config.yaml
dataset: "rendered dice on a table"
encoder_activation: "swiglu"
encoder_qk_norm: true
encoder_drop_path: 0.1
encoder_patch_size: [8, 8]
decoder_norm: "batchnorm"
residual_init: "zero_last"
optimizer: "muon"
final_lr_fraction: 0
Rows from block 3 of the encoder, named by matrix and row number. Rows with one number belong to one attention dimension. Each number is 128 + 32 x the weight over its row's rms, rounded and kept within 0 to 255. All counts start at 0. Numbers have three digits each. After the name is the row's rms in percent of the matrix's.
# v: attention query, key and value (stacked) (encoder.blocks.3.attn.qkv.weight, 480x160, the v third), inputs 0-79
# proj: attention output (encoder.blocks.3.attn.proj.weight, 160x160, transposed), outputs 0-79
v.65 088:103102108076081122092111149185160119147086149159109134124166140046159083150071140159115132078135141126181152108072141086174255187118100169107161198128135157166139120102071108076122161136148103105100129129131142121126166118158078100120114098
proj.65 101:119088179113090168095137139111154143123180135086156160226060117154090183087079137158062108125122110092120185109119075140123075086116100133103078084083095159075052204119120173145159119160096137136129155154173128126118117155119110134138171085
v.66 100:117135145157130056041109141075149104165133110154175136142140158145109098166132173165163111110069152145117195107131122112109145113146100112145163127159133159097095129154053124103096095175120103193168097110180206132107126132072122121154154099
proj.66 088:104114046090151142125137123122124134096098175135114066144150104166105132137105107128140116120046117158163092108103168104163154152103103096172150146118104171067142149091134137100096117156091214110131176143086139117201142215153122138162146117
v.67 094:134186130110131081121100159120169076113152154138094120105064162114106122129140130146129124093112158101145078123122141130181179135186161100135088125134055133183116054192122112107136149113169114209126168129129196133080099119119161150178171131
proj.67 099:116047095096149126163164117171075184151093093108115120150166131149128141183095105125179147121125085125104123141115104171139099124081103097093058131113077157116101163092140200131137097155126147111156113161172076119158185187103100083112112159
v.68 103:061146120038181171086118143116161113110143157147151142176095069162219084171100094115099073081169107089120105109167058120183122080125142109099133137114127118151145108159165171138149125147121120137141197121128102067123121185119140095113073115
proj.68 106:160110177180109130141110159234146147093137115149112104100154138062148134129178142095116135126108123148099069140125145101081106112160117135080056161114108099122074125072139130152157109140161059090170093218126123141074131170053123110096150126
v.69 098:225142164083163125104097127162139094161136095176148175124100080097137160104149100108124172119118103148102095139075103150129160124126114136085114142105108153082133164192094115118127192115139119207209106044144118166059137117182126086102158126
proj.69 096:068085063133118101113152147169129112058180164128122073118079148130114102175118145133113196125076080075072125116162148121129106148116109087172134094108108182143165145193120108132138131139143108092061157127112152102163120116127078180169113133
v.70 102:124143149105175107085117121115130114135101143190124188183143131130179075104095157119168159148087156105134128152141125151170047072100133118111132107147091192118099084119147145143188120108141117104199145153167053099130077157141128139144124205
proj.70 098:123149097140124129132150129093123141099160110100165122102126109096176154197188073129100078094118098120088182198161177084058145138155074114123121121124097069144109170110125144124170151130121140113089098180091151127151125104108102128139160102
v.71 095:163182088091069059130136125055105125136072186193134110154114184135105205129152180108134121064141162068128128138147129032152123145137122124112110105076127089142124089183095149108114078126096143146149116096153139203123077122166151169164151111
proj.71 100:153054166168188137097164134133204096127128104137151133141120106116112112179095076130145106142097080190125077136100114106146149161106137130135154126138143185098168231098140126086180136171189126122117114167189126113121106162092132115100133119
v.72 104:096103124154093162113107180127163123128150160161067123140136151102094150185128145117128166183086089112139124123145174174087107088096170092161158126144085127155092103142132089130184108097158050124114142093143131086146108202152153110099078130
proj.72 103:130152086047186067110168096124065110112136184077196173169136079109175129126143097140148112119103142102125169129128125115159141146123096140040100147153099094097127109090090181131131200155084173157134134136119149140129155126094122159138197101
v.73 102:121101107125132128168129124116147128151137118216126206108140059077183118145111084099093091164111158167068160068133189102160143163110119111154153130168112132154143118084206157155104135151092129081097090205107088085167101138088130064125163166
proj.73 106:120189113188116112115133124139133191143086102087181128114127118135093117099161153135127093112126175137130126159123166138050085102166144140111075122093173149112135118204113078130183104102117175152097171074124168165087160106171074178133125109
v.74 105:190150149160139134110133114112116070130076119153094117125117118121152123106114094210045102120100096109100120170125076165132198194110124153132110126081133134121145193155088124149121174144115117159173119107129189108063126125175156134109166132
proj.74 102:070060087083075144125119113182122152165111109130095118133149158204078101148111151145193152091164126099123169054134106129138087079134147140130120134157127166138137109155163136147141127133120105120155070103113089134144135158141133095178079168
v.75 091:108191078145104149077161102121072135066080150131076112177118160154171179085126127110113120158121139159137159160148145167138065109157196114109103085047131089121131157120139141111129148135112097044176130103185115150122094137193157116062083103
proj.75 090:124116200178165138113126148083133094129126122072135149123149171172154123155060061182072144106167162100138101073113104119156165195149128168162122164148140158152087108096120120162109123156127136146166102155091086116143200102092182161143123115
v.76 090:194141075104129145126127117114098137090139165146156088192078125127107115090106116126165160113107195059166153122145130104079141183132109070132134129107170195142114195129110160147180118060127142077146086182155176195098089111135120108132120190
proj.76 087:149077139158123161131164169176146112155148089108135090051099135160118163147186099172150140127208114137114138107135116028120106146133095163153178055088091141162126128156131102073070107142143106137132118093123135087149101161093155187112114083
v.77 105:108122149143136116237101136116154104165142140142133112120145093155142117160148132150149123142111120101133098163166108092129058125085103159151154107136138071083126147145143117090124114109137149156171100153131111130130110139110163101129130141
proj.77 106:159134135148076170093152106088067153131076141150147110176119097078120028121178110115098109116089180115125105157097159099089145090157183141103101156150115134132115161041098132173115129126149131137063145150097127186114147117187079129120133129
v.78 094:099088137107143147175106112092099111148145154133141111071118162180113102107158097098123113129136096094151168176130129145064129149076135163054163137133197131075168175123158119163149093123054166090185079147055137157111133113108075076150173120
proj.78 084:158168157134059142114105134147121139150133119097113110133090081115135105132161184117120082092139143125102073095150100057152116140206167143179196082108072114102190107162078117084141157114100065147085214112154123165112077123197139149048086112
v.79 088:170140136089120113141118088130174120114206215127109093141114108100070150120175119163100142106115103147131066147164097123103175141146158144094115108143118131119125170098153115125135141103111086087121185187159112166159188100173188125107159138
proj.79 093:116126158137135130078125156113137111156109082104166197135089134128134112069124157188052166145117186078102180116149119145110106088113176176131164125164106150130119153166127170143047168121195093134112062089117160125073083112067112137154091148
v.80 079:097089164099089088142140158084150081197141153183122168158137102213178111101140128093211130131117155144197142153121138125166131115100133153115126118139096154139140158160120117112132177040103075123164066145122075139148111159118183058121150148
proj.80 084:169152085172180130136125163115101132078073152116238108139106117087135133169127149159105156117043141110110124140155131110086105168113167182115130159118104144124152116132112062109152123139145165163126161074111143117080111073097085160144112127
v.81 097:094140105104101083124181157123132143121111110123178144143123096150157123128097154036175135085219152128151116156126123049210154117104180068108140078118133105164180124148126098103092101080151140126115084133091109091117099122129118135170065043
proj.81 102:135138180134163172116069184152182102116126138190159085120149142081115135129113129145112115173092131122139108153144130146102130131100141109145135180102136153108095087091126089097138115156123139146117159141180196103136083142133102081066114154
v.82 114:140146147056137071155137130136158095171109122138126167123108122103135125076146129088049094105166179177086117126159144123199200147165097140126146122112125132113171053098144162105105095157132104126132125149074140136116149133168131142093169160
proj.82 122:096099147186116150159099110135167201144154120087103130160100124124111122110083167123122120094157080109125119135107140087078063133094138087156083154139147193113165180191136130148171155135151140124149133188160108158116177111132106131126105153
v.83 098:138093177175091093154154198134126145089088054062128121099113199112094157143190044138111169131141108133149121116139146123149152210122142178138136154167126092110158162138138117110126112114064102194123093125132141122122141124143072124150135074
proj.83 102:113164078101156143096115110089108133150133140188109102175142096093149133130119165115164146135101122152172123107131080112164100099170118157164212128119183169135138108181144113117109132130118161096081140040142149095145092065152156110071103134
v.84 096:131131157101121081101120118137183120184102069127165078117158147090103061169154197103128145161136140093118180162060127094155105151172078138109127110136088106096166107108069107121072138116165151166128071129085137114089074085106157128121173128
proj.84 094:089141093110109148114150134134143124099181175105182104135112137149096105092126138127102050150078152087124134119142116094122134103064127103125125119146156204126124096200182088102231113120080067124128196066155146141163135105175107108136119177
v.85 097:162144128109135119165130093160143101122124117165110107171103105086131157095166184151096136173108129140112147128126179051137149248091072196100094170151145133112119124086145141073148160149087116087076142110129165142112175094196114122153170118
proj.85 095:120087129135150137093131138110137122162133073103124185134104175164101156099120090176109164068111143156108146099103082136124132058091165173182140125114131143133075142205135153142089099106150122172150108122154129107135088144089119180067122107
v.86 125:029077151131118204136173089081128165118120111094133100127161192142168135148158185109115121188164125099118107081153124147126061065131128158142128150149171100181113055139182058154136108155189120106137143146088136119092122120113107107135107055
proj.86 129:209213179106121115112075158148099079160146150136102146117107077065173166137105077115112070138068145156153148166103097140189157145120116086114126165131132102101092145044088139074195158164098096106088145109151130175140150098109139102100156122
v.87 109:172128073122125133159114164191116115115150109110127109106111078063122102106170126146149149121107110140134109152121108118111186242138096150086065130146126102104188163192127164116114145109160071162132167179179127218080186107177142116108106098
proj.87 110:090098156103116122081158091107130179138113081128093138134101177209052119077104142223117181135176104112183093048133088123188115115101126146182131094106127158167106175156122112139087098141085201158098097092153120066159141150180124137113153122
v.88 107:077125146150084100100102150131142148134118157145177156122098145115139156130138170133161146138149094137134172116139135099142134077072129123130142147133131078131172133126075118088139176111094178135105075047127109090188110147111108163160105090
proj.88 108:156124137106163107130179171142146057072154179138117091123114161092179075132090115148089116098068076098155107182119118167116125104136123125089106114148128125078058077075158163124175057183160093128144180173188165137094107141088128069119134107
v.89 098:201147138111118131073195082175138114132103105073130142119151145128157128161047149139160166148141187146130170088099128100188128125175152169139142075073129137109154123148123159092121114119051176109079118104172139120150119097094104122138109147
proj.89 101:106112127150113166113110158103108147075181163115120182157141143048123153124145102108102110118086099151136089149126115134173101143117123116152070184119116162166098129168163071123122069113193109131129145096079131134101140137073151106121145152
v.90 111:184114161097113173134120146098125162154130120118120086095107118123115189129137168105171163116133128134147126121108161145129138124138095138124090149074176161160115116140092089081104137180097095161075123072133168150143158108101103117086065047
proj.90 118:127121122108119137114142111151118058066135155129083092174133111081075169134122117108135144147048138151164167083071116181178179144057167130160145123127088107123090112162146134128106121095158142102148172085135120141159143180118083140123180177
v.91 101:135125111117138131104172152110160127141157088093144112119149110140157141086143158094197190124174144143148161130139103158159140155098069165116144126063116166198139062114088096103121133128075162159024133103118080163148140095116093130162063100
proj.91 108:162127132094126097205083091190125135110118184159082121120129137100106140118094129146153115128074128144138092163056128178148133100045145096091146172184110046107121142162196143107141066149173131129166123108157101100115084113094096094132130126
v.92 114:198173155131110082121110137150144112150145156123102078119089103059094084070151171075121104081092112096129122161129149132107173164181115143125121130145129136125062124119197108090090096145120085193119163194105186110043176093180170129091153138
proj.92 111:023104070049120135149103127132137159093124116085129110199134145138101160098099114164139162131179146109108102091102106102187117093099134119198158129181094175188167105172177132184123182140136125139151135078094075132173116173168113139139108156
v.93 112:112135103109144151076154108073133160151144172164145107045086179114100118132152157155081154116079088079142133133123176121055149139119131157159141163132207131125069067120126142120237178121115163179134118104107105123175115097107073142134158164
proj.93 109:180108143103099103100161172196127093125080117094075089162142100118149128171111121105149078130123144173074107126183081109183126113172080141097130057097036149122143201053128160127154150169121077088152172145142131135103141175111159138105143067
v.94 101:090133113165126102096112089113134173179138093068122171034142153090124076168114192135127133139164134168135101160109135125155114140135152091177125084056127165174120049124097063129133169129135179143122143142069104172135121110175109116101144097
proj.94 107:176116161092109155121163150163061116152128213110119079219135160194120144133094080131145101108113130079147163150163083151185137155066146123086110174124105156072135129049161117107114164132115141139096104046108132117154124158131142136134107156
v.95 094:102089115106125118115172098109092110144126203137162157157147124174182140109083137197078176199114138123155101089134083148104125063100113132157126183161144143127137175155167059162125143068108117118156084112122117084098118142163198083143150142
proj.95 091:138126088164133071142106162126098155135125106160170176104081101119119110158115119121159073120081160166093135085127178199086076154144186103064087105101120093134143105057080122096121127158139122160128155152101183131112124146100124144204127174
v.96 095:134132124136102107127143135134103178165128165136082151121133143126160153131120134113153071056124154149101157135125081159145129089080077129118190148158172135092100105168186144121081142139141080104109105143158056106106131116138160145092183184
proj.96 093:107104221104115151129091154092202083135140163110126114135158118123160088149062127096141117120205139149139100129146142114078122079138150107107153154072048160092193121089173099211137147121149147158168118107109147148125126161078084167162104117
v.97 097:121130130088124088108088157089148155081157132124095074092134117111155154138122141207129110132150117182163117111112143150099109149180129158098117074086112151137180128128090096162162117088108152118116164145104208140159055085095161096136127076
proj.97 096:055115047112105145124135148097132119114105094181115086123099131100149085135116147101152119156109176116125165160137099080112146145179135111143136109133115094104123128085209134048126111195206121206108121149128089148130174123122153065096117098
v.98 091:123108056122174089118176167123148117154107114132101088140119124111170085161109038111124127102159146101113114155113098089163166086162082112100155174182112186131165114119107096194142126116093153095135110095143100098140075174154191171132151173
proj.98 088:178153121072079097142145139187138083133136180174168112131161110131113119124105155089163138128089118158141160148133110163109130109177174139159164141125154145137099089115113235124133068132150071160134206163126179136151114120108115060154130128
v.99 099:134161165108164174159129121188111153155107149146128113083098124146095070094172175140167165057085168064150205148141129100123103121149110127122144115136126126195110174107175116134108154139137086076118132078091109083126137075167146165154125119
proj.99 086:137049073195039130083099149162126187179169122148167163108114125109116194161106159164114099140160140155094096137175147131185124097134161111124077097093092125078120086116079150125099123122156123128149132146107091095126076156114098201118161155
v.100 111:108090243114199130060106139154088128130168091153112110154075143111138145142095137168142120130114131157140141162134108143112141166110133142136135114109159118177077082130135117164128096172118147146141104069164149124151118118139133076140169104
proj.100 110:101114094106109171143118138120157135173145144135158089078128146104147138136114108146171152108219181089120139131109168141120116133097111113145082106080127073103090110116127117121061207108167118088166145172100158171153140116097132144082086057
v.101 103:185171146109096142071182128123130108141117152099092143083117114075136127120134161101165144165130127123106126178113140189154062123131154116109096064116178145172151154122095171140087140165164134083142089076058135091115078088057132156062159125
proj.101 105:102104097170059099132104135080166200142125100110151078142138139153149089150143181113081168159085139158207126132152152092099135117159126106122132094154122061084163130161165060125072172132132170142114142135148088119103160153147110138117074145
v.102 096:164137089114143118170119149128142098161112182175146132159177077150166169137108146114172120068111134130151142159132119090168117067112067086132178116092096163070141101111146218115100135111122061171094093154123124160088165090085118118106110160
proj.102 098:093147193126116113087122114103085077157122142110146168099138114114144141137032154122074162127255078148101116144110140101091104123097135125088141162108092146125161115109152123153118063139104129156140119100117132139125099158162115134201217174
v.103 113:060100121212046149139152113095076182146114121091113078160138135099156112166106055118061129130157102130123143091139094116128191195170125153122154106150206111140120176168155173147098129115076196159114113149159167140154086170120122144117100129
proj.103 104:143101091118221146161125111102168107125086136137117077132074122101097127110138163103144105054020119148171177174109155133104120152172164133129083114139092117089179103087122108096153146073085101063117131160115115125107158139139122181171108155
v.104 092:084142153123089121121165094110136168175076124117156113140168131127100110174175118123156139164148181119167127149114105127086137169109202150099098122132167131145137139117120084157086131158113155127116134096153193123109076122142140174076124099
proj.104 097:156119048149132100137091142116088095140160139110165097122088166181136177091144142134126090186017111107124141173167099157153168101093105103102157067126105076148074135149097085150169153147148105133143168196079100139104160135122158098130111152
v.105 090:105121081129095114177171113161145168154077082173087187172152154123121145109164080091112141135132154130080119106144143090125135083120100108081109133164104105129150152136112122134127152150153120091159164143092122107073124132143138170063169235
proj.105 099:176132165129130109128084118127140106166126186155161138147114083100123119114162153125129115105049107104209143100137112123120121061133128137165118156107094176153114128088078128167083125115102137124107170141145111125131140089199113099148138126
v.106 089:164118119139207120061139111175096157095129171120129106111100067134149078124099124137075172190159104088115143116091116103149077144097156160162107102154151144124138139151082168134126184089152148137103123124142083152159084144101108149154142092
proj.106 087:147086151124120135113126230077174148120102112171100117114075155113140078111146116138138161093167070169070099136120092162136157169099140083108096151118105111164140091175078115113127199120126100088108063139145174087160141150172210069102119133
v.107 108:155127135177124118131111150138118146169139110097148199158097122178093117148140122093092160125064135110083157091203127088170157131164143084103158167101102162086111154144158122118090166130093141117103147118171153088087106165130158128139157137
proj.107 101:119127127165178103143115062146125149138121141140119116158158134117133100130215103133158081176123124117156122178141157132137059092147111143154104119115117147127100072124121173148150074037110096098145111141144093102153122087121110132173101153
v.108 099:137116132145103136059161111097148127096145142099154101055088104117106123126151081175196164085110114098104135128150173188115096111086130152105124109080145103156144141058157132119090154173173088194135111085078146115092129152099117082110140110
proj.108 100:084090098164094150146092069094155154127128116163098146129131156128115090118138149128067171210143132117128141143103130085101110185129118155145157096154115118143156126160104085099151135151105138097138143091145141159140094121150091120136094149
v.109 105:135173127119088075110070142106071103163110130125121185126115103114157144196083190157086105083137137102130144105119176091126120134160159141132148113187166132107111070213125105056162127087166117127187127155105062175087142109119122172180138113
proj.109 104:158154172162155173081159162133199181128142090157092113059123139105144122141095066096141149099099124111123109127062022104083140199088176141092119164113110131073176149124122112169199135092079198133155176163157146107107108171126141128156106100
v.110 087:120122114130166069182148145167085213139134129197141083146141160152150145086100155046105134165104158118176115133146101120095119128105119125202118129110140099139065030088135177142146152181085145175146135171180138137135142139114138186097104138
proj.110 093:120116166138118088139154142140128094085132182124124101143083096140180110143145125220154090133157082134102085132130146149165153110108125086078150104088132146153166178137128104129095185078086112029135114118134154136112186148115126071165121164
v.111 094:131095128165139169157149144190105120159152180149109099156100146134146092085066083145142123131105122179108151118165136118130097126015128115208151159110094174031130150158139130150152109159089090155112105164172138090091146081127145052182148105
proj.111 105:103074180117091082095128112104215138093139115108137148189111136122132153165129117120197159128244111161114107136087177142125083097095081149122114174122154126117137132154138142119127099101142086120120114146099077190167139145192104113131171147
v.112 082:156153173087192149167089128101161098123105125149153163149105122189077141104139137177111177179129137150158117144111095106092150089125166142132153136143116106087148117120132076099121051088076131087159081141096097167150155154123149111136081140
proj.112 081:163157122108108126134194146172059122160173037088154111097101159126113143167106127151121100137080125144139180104238154135194115159095161135126174152063094148100130143131098167189085191138119120118138134111090143154127105163102153106164177103
v.113 102:096127100146120102073122109159076152124160167139100105039112131078146113120146083147159146178158082128103058095151155149105108111119100154099133092101105170133170109127067100107114129147143208160124112092179137123138170166117133172147102115
proj.113 099:125103152123137081132123118102148151068124090175173147157108157138136144109062116078091147146139155108149152095070129138076106187166133129135147142110160116150118181173174131137115120091129095099119140129183132141122144109124150055050082109
v.114 089:124143101158084151135101109115134128110137176162130111128119142086154133110111154156118107184135130194164040161109166155112095163135091158136130120073123133123154119055137173158133079076135179157100151129115177120125162061088173043140122115
proj.114 091:145127102100111158138153105069140102056163046085115107171159178128107169134130129120146090177178116122073168125124174097154130134114144046118155138093188066182144192142140144143105134161137127196099145160147136168132149179143123157113163149
v.115 092:158150143074126173109128128095174120095138111145133163165140149128095112090052083194084125108142097151175103144114160141095150084153100096072118110102122156086181108063128098094169082103121141085071141111154090124122102147121151130165144113
proj.115 098:122153125113112092109126160103120080146145102137201150115114135169165149153152148111164156186114145117119146097122124108167123111075148192161140141108051178184079170135153103127067083168105156179176092157097115122146092154131158087140138080
v.116 111:167185146125167139090097117111130083065117157160154127143115111134146123142174155073173139094125089135137155155131132143116107142143119168073120123074138102182113053126150185138123112160198110097096124029089110169095141117172061109141136041
proj.116 113:121139028125093124108211120111114102149117117119108127075089117146172130122183054158126118142196137097167087133105111101143145153102096134137089082141141125114117125159071097119122184160106183164148140171100099112168113150115143154062119086
v.117 095:156168143132139178133150141180112146093126094088191130115094131113157176164119201127119146102078088108135160161111142155152116127174113113090104178116095117174155100081127111161091124135178147092113149112096089114124113145080159105143129134
proj.117 098:105153120193076139103049128081146156170118111125124118103181063077118102135137113189108118121209144101152132096143080093117148124121126169122118135084125104107128120117101124137111177128129134190082119053132157101187127121129119165064070074
v.118 092:189078067118099120142211125119117151147135226183146080130147102155100130083102097126117142089111143123152119149126106134130105086111133101131168121138154143059197112147124168127199163085088155094132158121132104116143074094111129141075094195
proj.118 090:118134160081148131112106109097093065135109108125084120185114168145108070088105184096167147137200109163129121148169131112142125130182152135073171114121101169127181145100165133117081119132087148160151146151117211143107092168149132090148175133
v.119 106:102164100138131146145140100113122111082149135106101101044213178129114149165110180126124082168150145137144087150062109147141100184106100165153070099149148107150163145159079101120095129095079124106075074127075199132131144130116097129143138096
proj.119 108:145102144100118129171147108128137159172109097115142103158115126082161166102137160100092117133062190147116104136105073132151141146133145100059155120117161050116111134189198122137176085156142123130149171131128076128135133172123163179066081150
v.120 104:123145091139127089197102136142083187135117153115161120172138102181147144141118102117078126104124093129102155070164203109120125130168096208093199160152089123086080094104149175154146136125088141148123084122150117126093182123155100102129091157
proj.120 098:128118160099167114111162067132089079075120102142118075133117114070128097120108115176215086151147055153099081164150083130102122150128168062126131146130175106138130137101117126140135112144101100095172139151159156118141134159125150128141183163
v.121 095:129124056149138140117078148090157172141188185134125115104131206125132143124101104124118107097087089125120102122119143162135125143096100124079132154051144105159165097102189160140084085111102120178107154105152103170141150107141128118146100115
proj.121 098:149192153112140097118204053121127077117093143055147131162111133139103089182140092116116088136201179082102142125042172123156139090094105172166134108096167132163163117113100131171158099154178089103068143146118156062146155114126126161080112082
v.122 089:184135177131189065199144159157126137102131099135134060183156135174157175168119098120143140139101093155130088117160145084178107179114076123135123120076107107124124140075153107107098164145163072132141082115157158120127096106116157095143119131
proj.122 088:085107074207118142144058120098074150161086186117156148134147102112169125158161152116114097127222116154091152182176138158085129125130116075119109121053168135161099104125147138160093050099120192111093165120098108149202120130117118124127171169
v.123 096:119126141130112102113088133137156102157110134170143108129142165092120143114127227168121174105099125174163135090153069170159133114099167147171094125145133166151108111152096118117143127126135158124095186152136104138148109171144143100119109114
proj.123 092:132160166139091185109086133136139136156162105103071119157095150089170130129122091160153117111207160131147217103153150153087162088119075138137080153146070117125116143103160122145136183100161143132094150142134137092107207090097101141134113082
v.124 106:135127175122128165072121121136121131103131119100147147097108125142117074171177200137142131144137161112132102141066149107146135246151187147114084146147172101158161164119124116197135132115144145071130095141117160139155108132109112073115107119
proj.124 113:123130044167109158142141134109145108148135095095076099159131143145075145110169126164145065100036147101147118126149085104161125119152109129141114109108153079152086097146103081154121192187129114159101107111110128080120140141167160184147115064
v.125 108:159137153091152147085094116142122119040135118129131121120085113104166169152078139097120139105131106195146105148131182138116132157145130165163198152077061106158099092072178147144117076169127119163117155130187171156143162104104117064133156123
proj.125 107:085127092123134173083155155075157098120175089116178085116183140145104103150151159150108131161230186111125120092131187086119126158103091047142106132131145168154113151137113097106130148168154132111145096084136160047125155110119154138093150121
v.126 080:190092132100115165142226093158098185127154147143137147128160120142046087093106196129124112150068167190093128120132143114116077110097144127126139109130107165126153108125036114147074142203098116131098133147130177149111119087117170103120132156
proj.126 085:055128095104133090201078135140090085153166124095100154161118175094132164052134104159207175171186126120141154114079086149123138107117120106087132117151129127158098122124184139086106084117109155124107104158174140155113149172165165028136114116
v.127 113:154162153141108117135174092145123131164178101069171125156101104106151108134117120146129110063126079154069171114176130114149145102109131165106190118088151118154140094165178126146073136115192162143130161086179081175105168143161167130096136179
proj.127 112:110145054110181093156097138143112158152102111147124130056189150142135111153096131109143136089219118122092140146084160161102157155133142093160102155109133121152164117102104125132174118092075138134124116122112193111145116156116084096144138065
v.128 104:086132108150194141160077083170094184137091175052103085118103146137071086140104141176127137169117186102164111119110145130073096112099151112163142107139138138162120169103123151204150146136163167096123111116141085115078116165115119168122118125
proj.128 097:075134079114159072155117157169169122067107130150088160120107061088166151103130107118095123105210129128096130107153087135187118102159113139105145161184132144111135154166159128077128085077078155151125136122124108150152156137147170137098134171
v.129 104:194121129187165145129181108125097090119232142055122127128171143097057151101109114118142135121098126142111125152168133172042153146089180096132092095181150086129124129159110113133069112152074132141130156098087047077159150147161166102134138151
proj.129 098:092085122118109119123157128171085129168083156128141155128092128139173098219184117123150116147216141163088136101098122114193119116152104149125134112129099148098072090075130150090181139123162147147135126173144163108084079131138143115107128103
v.130 095:124170149089131127149137120092112120163174139155146130152185121145150137176150121155151153083192169109110162153018190114189125083171089129109079134148160186176105137082133128088096127140126178193127110147167083176126076113151177108130159117
proj.130 103:106136168125152157138076104092139167114142138111126113143106138150096172103152113110084147115105097107128211120154125118085147133085120140134135102094115069166155106127136113133130128183139058066153107107162148117113142081129142068137174144
v.131 094:152126170099146099158129124161091082101139096146153126125156135136145090130170174098136095135145106087087161154165117151123198098141122181165099162108083035121107180178101093173126162138125104117110122127108121101148117093153121141112174127
proj.131 102:065106057126136153102185121119099157125143073146121129152102128135148159145142130167127078107126167218128110108089088117090137150045150092121118096119075145115092150114080126178096141133179106148160105206191178120091149112107103174156155109
v.132 092:135106149067152122118137049164100160064146119166103168113142130165091149142173089124103187171078073122113158106186102168146148168039154178196126115145113109127088111105078077160103114140051180117062123125159130128176117129138131121143075081
proj.132 095:136133103129117095158172153133116087227092144063157119168102154096146076165089165088096096162093184175170123125084118137102163105206093116089145123056125142109144137147113143126085166142101087145117171099116127098142093170108122117141147179
v.133 102:169165095151140138084146098083181070109157148169158208139106082181148060135106160098122139138145061124134170148126126167132095144114134108071167088086162133076170128132112120102144124132132138096119115162100099139112145122115130123186105132
proj.133 094:134084190141140135135108132158112176120175096114090106130146140112111157119140121113148125070149197137096127135138111123162177114100167110168118124177092123178166063173161124097130176152166114138131132059159115115143087167214139127080117135
v.134 092:219142102102144109144119116068112095104085093121093166123165127099114191078176127073166102092148122119099169181144066164116198181154128192100143129142138150135132116179139072106126143130098076092137175140089103102090132146107158154120194171
proj.134 092:127115171139083147093159058107138136140185134139154088157105104156135085145160162136147091149049162117126087100100164154120107121147089125083116111156162132107139105074133112130128150166148111137101123127149157104173085103080100082099101153
v.135 110:100152149141173219136097123131138156111164132139126090135110145162082133112117074131092174129169103121140106142118150152103191148058106144153170133066162111084132082098103116168156154150110219088078075124108151099178082166135104113124066125
proj.135 100:162119117090141037132225100174109107167075124065117120081144137088085126157125107169101139090068139120140092103156083172124126146150091120102136119156169117055138194116136099100097146171131066112125114101174096151133157084109123120167143129
v.136 096:141119153116126129139075148131162120110141223161138082097115099087124088127110083153101120137116132108072159110139088156133111107125127111178180142106173088078188143106113171171166152161131198162148130124122197180106109115135134155105103106
proj.136 086:151096097134119104113167103129142161160082116144119130105134190136091124140159107146142108104079176187111105087123111141158196130086137143179085133131061137162133197088185129097066210097139071130133123130123092130197134138130099089158146126
v.137 096:142127174123131163104128112144087142176236141080167100170161171140111162146137107111142149108113123057115136094127086111096110100092184109130054148169142130075138051141152151139118104132069151111143104105138117144123131116139180048198145076
proj.137 092:138128109079102102176057116150148094102118164104131162078087141110163127182135124119092101125197170123151108094159148166126138173180053144153146125115083134127141180116113120083163129163128113177146118162140100128103111178146144095097075208
v.138 114:131158123172075129146183160099111156123153156166168103088196103089123083121167117161139133073077067108140148118147141133111151099169161088133120135141099167149126063173139121043108150149142092153141160126110093108043099143099159048131142122
proj.138 107:133132147110109178086033162134126142113151130109123148097112132178157126137136139113143133166203160149125116083083196134126095173151100138133140083112164104126115149049139111109184133114139116126127144125094175077145119096095133151115110163
v.139 091:198097074146121132129208093090156096151187120068139129120210094109074175123093162182123094170060073180135153114126100141131148115047110132094146090115150091183126111175088146121140152168122123113100090116138095137149124152125113096106142111
proj.139 090:128159180141159096137118181147068145226107116154117152175106114077212077069125084132147057120176118099117102171095085074184102087084087137119115115075138140162134140124174126126135129133094123173150153144117149117110132123155164119159132105
v.140 089:124092223194133111111119096078105123102143171067036162131110149109135143177145173158115146130131124161148084141188127120092112081133210079125144151177056186093161144137125146119132083073093077108169135082121137099129125139144144123122150107
proj.140 091:091118080183098127164118148096133093087125128198195098139081151106133100115172116105128139148231133150126173124118150099084192154203136158084160112081148119115108099077101118122172114089161134146106150131160128139128081195151109158128123107
v.141 107:043141126136137164136162149100124133123158114141146182130146120137098128101139120173117172114113124103114143154130138129150099057074097076141113142165144137119159055151115126109077111125137117126115093095160136095131106133098103094162111093
proj.141 103:192138137097158121156053131123131172116119110110112081150108107095146120120174131102116112086255120169146128127189122152138159192190136129143138088095162157137121160065135109106140156150099138103138187075134161147082144101185113142097118143
v.142 115:130116098181083166126194118085151095123182102151182133109175120133107122161111108098128158142125085109158123138171091113102075043081106071096129149107126107157172117124091126118134092103093137125108136175186167157164112101132112050170119063
proj.142 115:195140149080146107089152115118042140184123109128151125152100121110139117108180160148151092148214171100102145072092084143144162202168094189211115080072108104065167116121108129127140163180126151100095108099107124115098148113148102142105145141
v.143 105:101107167131127149045146095172091102101143134116132108121107109148158145143154083116150131166155148160113128110136112111152124070073139130137168045132126075146143088138162158161166104159109147137101155148080082116175118122110102160159075114
proj.143 093:135093093143112119215127123101098189133105135113089116157108116146105085129086154129097114125204160117120133159143098171131158146115112070109135168109113196114134154109097095180099158106096112162098131115150130203174099139126152104133101156
v.144 095:134146080176104148123117103157175131152107081188136017129102117119136125135143131110145081154104150119180102096137112104190108192172110151141104158163110150115148099154138188110136120149222116129150176131102130124058102100155158111124121122
proj.144 092:116106175097156131153091150092173113029129160081144177127165126143126142114082143122145157128055139151086094114116164145132127103076132106166080138157137137154061134138160129097136092079137140111159089128127075099103149133101098150104149121